A small image autoencoder, trained from scratch.
Model: 1.07M parameters, encoder activation gelu, encoder patch size [2, 2], encoder depths [6, 6], decoder norm batchnorm, decoder activation leaky_relu.
Training: soap at rate 0.0021, 14800 steps.
Data: 50862 training examples, 37.2 epochs.
Rows from block 11 of the encoder, named by matrix and row number. Rows with one number belong to one attention dimension. Each number is 128 + 24 x the weight over its row's rms, rounded and kept within 0 to 255. All counts start at 0. Numbers have three digits each. After the name is the row's rms in percent of the matrix's.
# v: attention value (encoder.blocks.11.attn.v.weight, 64x96), inputs 0-95
# proj: attention output (encoder.blocks.11.attn.proj.weight, 96x64, transposed), outputs 0-95
v.0 095:105110167098115168159148090147140121078128142138147157133121133087131135151136138145076141166089126140156135117093137095097094076116127134135151147093150140114118126107123133149135136164118099087147104140146095135079107125146098116150114102109145159145121151160141178096132140170135147122
proj.0 095:158143099191121121125136176125122133164108155106148110108136102153098108088150141133169115105160135120139129094110126153153117157140112164149082146150104100126129126167121141116098126090131125127123159102070133135201162123119139120110134119110094119092164116098123097112145142118115149125
v.1 076:128153103153109108173141144128114133138124128131130129143129139106146134093155145115138165125140138093151113139140112070191207116108093108117109138134108111128154128133105132150126138115128151191119138122124120124098158148159104183147120165149138156077099118105126132122134092091128094120
proj.1 080:086167150103141176102125104108147117091107114171129106133133143158127159143136130079125072085125147131101110120117145136110120148167117134157173143107126128124106120130115127122085163190119111110132136126152077133134134090110113075126117127119111128158158107138143111137081131166129108131
v.2 122:110101100145125151146146121130152128148093179149107135147100102135141135087125138112182100112170162102143115136128099101138146118109080150109099121101113115166153110144141121136119110130120073152127150076177135106104179126080112136171149101155159120125133091123129106122124122122117114112
proj.2 083:099162157111161147126091170117130179095136107131119126104148093130115091132116109141065124145094125139115158130156100095106144078124152126100159106140117154075109143135116103132127122133122165101104140164046103105119106106138143126138114134092107125129136132133106125103143116155131129150
v.3 112:130120152130121103116088140165148133151160138175135108082129111142162099135133111099149137095113132137109124134145136142133140185115177101125115121154111134128119135132128104147145131120112155171134104109126143153137181097150181161076154155108132163123176145089119092180123122108137121146
proj.3 104:099130094120130156112141105103098081108097107108130131165136156114097146155132089164116121123118142134113137126112115124111134083170118133127174119120115098131138114071151121116116109107149141091079145148123129137146115153099092092128104127139111107092070139167128163151106099161082113113
v.4 085:130096127177126088132085124128121098120143136118132139138123164163124126120147127115123146116120139091117091156164103159135124114154101177107106117130100111150172115074130117108099160112094101128159132164153104172152170172109147118118080129113114139077130142112157102146148126115123145098
proj.4 101:098128122116164185097120113124142163105138127135121111146128114090113104176119143135118094146163107144162134143144143105141139101099164074102132108109162161071067143174093119140130121165113139126133091086126172105132106122135126133129163139129113137158115090126145119143125135157140106131
v.5 111:162137131143106113108094141110104109159168100120140131119144123167127123150137074122141144065121104142103123151121169174107125177151158119112149119119110153132133120119125133180136144075101158124141123135090120139164141147126135089091079144116123107139143165109134096152133141134082139161
proj.5 098:097089120115134141114115127125128139086119120119124101144125130098100106135113141100136110176104138149168122138149121112131116122121150117125105122112126183076134154152128088099130156176143071137093119133158141132113097128125176171158153118145133108162099059158152114143117121115159108096
v.6 084:170198117142157152153142184126131135116116129100089136155127124145090147092144148166129131128146133138140140096127136108151136104123104130130102150129106134083123102112161165145123157176127117147097115116145105156131089137137126111188086143116166125130084158099109119116129086106125113121
proj.6 101:079066132092102097096132100149167110154129131135170122124112140076180116158129142108133155111116145135120130132126122144132139139114129164135139128106180132151121106152087135134118101093123133137162164129139160137133135129133152156109172104150094177120154085170126130150113145153138111155
v.7 083:145119080101088169081105132151158126072131140166103086091123085129132124118101124129128127134175146126149098142160105116140143112120112143107107142087145112129148146114131139115137134154120125153121139080153109160134143143144141107129099114128114112073135174115093078094157155123127094119
proj.7 106:111106175098165119162155132175130108140076123105147152181124169130100126133168112131090119132098111120142094150117146157121136136146140162152135084126121164135150122109149162136102139086127148136116100106109145109140093129123121104142105131151110130174120080164169113096119130124125165151
v.8 091:137136125107178115080123129105111147146139072104104109139155140114118115122118152143159144107173159117147142109143100151146109143129130123127148124170140130096100147149127120140081114148134195115067096130087121119144111140148118133113159187136077097151106121104117138156124108104141135149
proj.8 103:130133134111113093132105117152192112134156131119119122120095106104138141147156129131098128137066091122113109129115161099139156121101152128117097133122137135173165111124126125130151155101147118156177125132175167143124145091098179123131102097132167149102131111197141135112162143133138114101
v.9 136:119101120125107092091093139109113084139156112137135124139126144117146126176154072091120146115123148100136108154156124157149160164138167124138117113160094127118152116113093093137112138125102173123093101122115114109128152121140126146065123188105084125093115130118146104171122131093126127145
proj.9 112:153132146116116152165170106119119105102123115134119113127160112146118141103153170139114109137092131145113144101119156112153120126155126133124122154094172116087109155130147154121131097107128117152161109138125153140198146156151144089146106090142151155197173159068113122106125137130121126109
v.10 085:089067147125146130171109121133161153156105127151143163141124167163110109124137134136126122144126088128101117112104130131100089142159141147125159129145134136132069157154135171109123152147095106113148131139136107142120136127121142123117106087077133109203151118146142116144114138129188160147
proj.10 091:125135087131091132086173130137118101120110153097106118121137106130112133170149091147129161131147202113138107130144115131101152120135141098131089082136142133134141110075100111116156117131159174144104096138135162087134141135128071139139125131134134137063108135117140152115117113130103090129
v.11 116:150150100113123155146164127139137185087131106120123127102141080128132127092108145146120141144137147097166123120153137102176150082113086129154120142119124109133095122110140148143099136114132141156094135076118104172107096110169124141183139134153125152094104143125092159094122135123125100088
proj.11 107:091115153091094116141092116126142095161120114129121127158101168096138136149129173119134108159155117125132117131098116093096154137122181150153149114129148157152142106130126138099166127169105126111202093141165157135141096163116116152129120160100121136169129107136142109167160100129121133141
v.12 108:109140125120123154134130140150137101098091181143143154116088082128141170083123157141159152133100131110120099134106076081133141107081089114133131136128111104140127125082167127135120116152118075148147158123173110141090158137119113144178149096110137159123140128130143115106115151128150153121
proj.12 088:167101120137108084172167121141149141144152130131135126163151143073113129164132117160114102126115159117158173122141165138150102130141172188135109112136122155108127128202111139122143145122118143121112080102091136126183126137131094142136102119141126110133121101103119124124141113082133118158
v.13 091:156117115182130097081095137137112111142125152142101088139139134152150143147087108111095061124125141106155124137158133146102121142159134128076103134088114123150161112138110142127114150120111133090136112130150111165117166131096131104099071119118115116089085142117147085110163119144112119126
proj.13 092:116132135103119137124171115147126139134133073125103143123112138082160127122128140152182198144128148128118123106110121120151140148065135168137170101145149156137096108109130132165141155108139126146142151150146157100125119122120144169137183092132127158130179140163126129153085143119150111128
v.14 113:133087125143122095118113106093123098162158151137105144139117137138115098149131176151143135145119090097125099187141140105161161105160151093153131107133129101186161128114153110119059123086130115105128125169102156157116167107119131151105117093094147137131110148133096128132130133126137142120
proj.14 109:089146151141117161139129140124099158111135110172169123157151119112133120115132104107138139091132154114155161114157095146144080156114122143116149162148096157064089107175120133115148159162103153159108131092162122120127085148150097112154151160133130108134120114087130108111161120141150112135
v.15 101:121121148120129105132135069147148215103105114162091123120129120125112108164094146181101094143160137112159126159129131108108128135120100136123125118116112128126106125117102131080094132140121140093102127097114143163094151123157104141094152132133113094141094153148126144131117083145180145147
proj.15 097:131141108171126148156114144134105092189183149094124122113136126111150144075170147095134166119091129120100118085150097117156118115129131116151127124151120104172142103130140128146150135104159150143144156164148136131143126118126135118137060134079148145097143110109104169102155133100129125120
v.16 120:120157103098145154150152148145123126126114089121135141115135118113105116135133145133109154153117136151103177075116148101122087110115128134156155133161157147078096136142171143124148125167158125121088116132104131126131052092143131094151140140123155146140110163149078183147126146126137147099
proj.16 108:159140160126127126152104145085163133120117125131128145132108159133119146102104103177134125126109143118171095157140087175139164160127150133123097137104112105168147106114100123146096143087120122161178137137140132122112166140123127206106108113131090136131110104149167119092154112163119133140
v.17 103:098091148132167066131112148098162100176110095118147115134139114142112105095152139128137177130116114157108131120112117109151103133120114109134138110170135124142111147137126110107110143117114141152118125141116127084147122094149117155113157122080154122177130097107148155181110091123169122187
proj.17 106:124169106131116170100149139127113148096129158129125129126103177142121140160145123140125102107138153139140112140114122164105156105108152124103154206079126120116143127091136133133110112151103108135124096106128146164081142108097130132150108143160051124100152135160117119116115108141104146081
v.18 087:143101122138122115130142108072131099143102129136080132108128139120111126162109175127105143187167122120149156166076115099141123102153108104140126103150147108119148131125143163116078151129109100110132104139091123143107090125129104119138122077075110091169096156154123129130132145147151155122
proj.18 085:106124148083140115127112132188123120136119130074155118132129145138122152136130129131115136102131112116153108127184111124102112142092117147150123111140109166110110140147103084090150129133134140121163129107157167084146129172157169150167153161143133159070136084114143107104132121108156086114
v.19 097:134101114121121112133110135115114131146131114126156118155125139096124108118115119103162161091133136095135101118163154155155160129120090107117138082098131135159166155109150094119123083099143154083138132141149103067135127144102120141147099154186133123118092082142116128101107139109077131077
proj.19 106:167124139133108142107157151109138139117103133151097103117125153166121151110122126148110082138156130116139135136088095120106092129120151118149103184131093142119126125141123152112129175129079114186088126126084143155154104107127160143133177092111138151111158143114124094134153136161157180137
v.20 098:148120127121136151176161136138153099100095177111134135156099136093130142110107154132087129174121147118115147069086112105145124095094112148131136134077153133123113101093150120130149137146133102134126120118156081117109119123113090160191119089133123130123119107173105169104129136149135125123
proj.20 079:117120108136122119100150135139116150144145122128124069099155088192121116107165159116127153099145130129133133122156167135133111106150118114141115150134155164147117137182111153136108156114111126115127164131085163149162146143156156099122130155130183129104148163081170120154145115116125181116
v.21 085:155158133108157141151134146120111171136122119127105138127149166152138079140144150147121125158147128157093149127124132135100072114145204137128181129138107154122117135149115123111125146179133150124143133119108113109137072177128115115116069113121139072137153157136117148116090137158142130129
proj.21 101:110112133121173113111121128147115098168106123101153124105103124111110161107138138118112144112101110096120066108135093130138206138119111159163117110107157124174131076133113136144131153099152146136129142149137193146115144114131133146105118109143155166088095098155152117127148142134138162135
v.22 109:125094139153106097084111143081149069154162097120122110134142160139133125163159135110117166135142124136148123191156127097150136155148152070149150135173145129134166099128109144106078149119128139147100086133102118140139147128122127141089114111096085128124112152108125121141140125144130165134
proj.22 100:096116144088199114122146098158072157123103145136147139149123122128139136139119117149140106092139118107141117124104149143149129102106113187141113104123116101133061113144132107144171137121097161094129179111127131107141095126126140096146131154137168157120146130098143090129115140135141085099
v.23 098:141120109098135150108132119100113165138171078166139107108131117098113127098148149151161156108131149151131107143204109105141158104107102116121099121137134121156110114147137145109136126100154156159114097084136150128126134113126147162149138162172160179128094126128081139128158094131110099107
proj.23 111:126165126145156117135128148158126124154123155073116141138128157156135140149114113167088099138133077096114111151097149114133126166137126161148139156127088111195120132085167104161135115131116141080150179116113139144161116126122150153117097130111082108131109085108137141116101143098129128136
v.24 091:101075140148149122121160119128166117151096142153093097136128139106135151099088149143132127130156174107135154117116105087095094111134101133097158150111145145139132122096104116105123109145124076131126128119186124092113101126119104157182137092124126119175111096139140121076107120160149126120
proj.24 082:137151167127145137154158152132134125133112143082168128112124124146126155116136138143129135134141074106102101130129141175124150146112081104157093104142099113120123097173140143175135139142143165107139142157087118148155165116162149134105110094121131099092138172080111121100172129093129159146
v.25 104:140128140163130122129138173127128068121108124077127112125155117121118152116139171142090138186124115153149156142093111086179141133147127107144151124155152117146186104094132109110074135110157128119128119125121133142116095117148133177165133078108106126098117142102101138114151161140121120143
proj.25 106:103140125112140149136105084119165151099143099177166125165099147121139126130125128132158119102153090110139131127181106157131120086082137132095119157120156117100076136181103121127134164164091144166126110131124139142117120147111088110113147179164145107168112138147115126131104113135133124103
v.26 108:119162106096097175169164133187155143089093141108158121104120119129126167094115119132125112126132128142112127080086118101098122127091087155152127138097151125128088106113151138119136103150132118112172158132146111160109091152136123163189147106148133142128128129132096140094130153153123124134
proj.26 103:133098142153150115120113113085092142110148149165107113173117096113082103128126141154116128124097154145151151156122172148165098111116146078058128124151099150089152170157132140092129138128135082142084116143097130110139131101103111095150149136142125112140148125147141100128115104111148124111
v.27 121:154116119098135139146111124102142146082178094128152112142134138117135099127133127100100181143111137091162124121125142134173153108133125127160138134181138107107097158110151162125098159112132143133094093109108103176104097129141097138154141134138073146107132157144114137131125180116133133069
proj.27 099:116142060136109128134176100154117126146105125127124141095135141135104158173153143188132099114139114139123140165146114106098108129138163125137090111104151134143155114141119087099153127169103126131149147109122150090171118183114129139111100166107155145137084085113138132142153089144133129130
v.28 078:129114108129094089140118134091125144115129079105130137170150192134104123138151097089137149112148096127156127182141126148176139118144157123103165110137126118138153154111128136150136130089094164146128127153127099126160136184124159107128116133162080116120143102097190118136141119113112124126
proj.28 091:143092152129136134119104127130136106117176157151124117103113081110150109142125171123101132129119215133154132099152104089119138166109110142111112097113170149076105118166090121090146128138112125137109106102153133109079130091120121127139137140097164162134142134156093120133133149157140138129
v.29 089:141108162136150111133136147147102097167106138159087129110121127126128112155126109157094129116135130155125139138123097114133127143120169123153104121133103119137136158100138093132154140084132138141134117151104143093147125098155135195055146123073151106132133136138122175189122104119168122169
proj.29 078:128157102143104172136143120106132124052133117113143128147137133105147142118133150095108123126132115110132102089115142138099123107141112097126163143114111170090132107169108151102082138159134120117128064104148146126123146102122147068172117132131089125098107109158138109104090127123089148104
v.30 102:148145114134137137138145130175113153122119137119134090108157112133148121078120123122175091112116135161100129077073100150112128120152152160145116123092130155149128149130125094151165095145158161120150169153152142087125141140139127119152127158144150118126129067113105121113124141126088059128
proj.30 115:113103184129112130148131109099156111098139138172142138171100122155099114135132148113078161127152163139146135139152145168134110121126106091090168135152105129082156163151113149103120149122122069151100100102113113165103100109106124114121167128151113109154160137170137109119125114132133153147
v.31 136:156154141082146162117137140163146063126152132142153099074107116129117142132148126122119174133125164174110143103120118110123140127094145128148138140172137127086090141156149121126153113144134121123120109141113150129131078084172133127135154165096098167127150145133089136166127175124107119128
proj.31 109:108119130160100099163138142079097157102133146136123164151154119146114115129107112106100101137125056113130136136153126175145111116174124139143130133104126138145135134115097146129085134112122140159130157123100111135090143170132122088129143086144140064138074111110144113103108083103116120148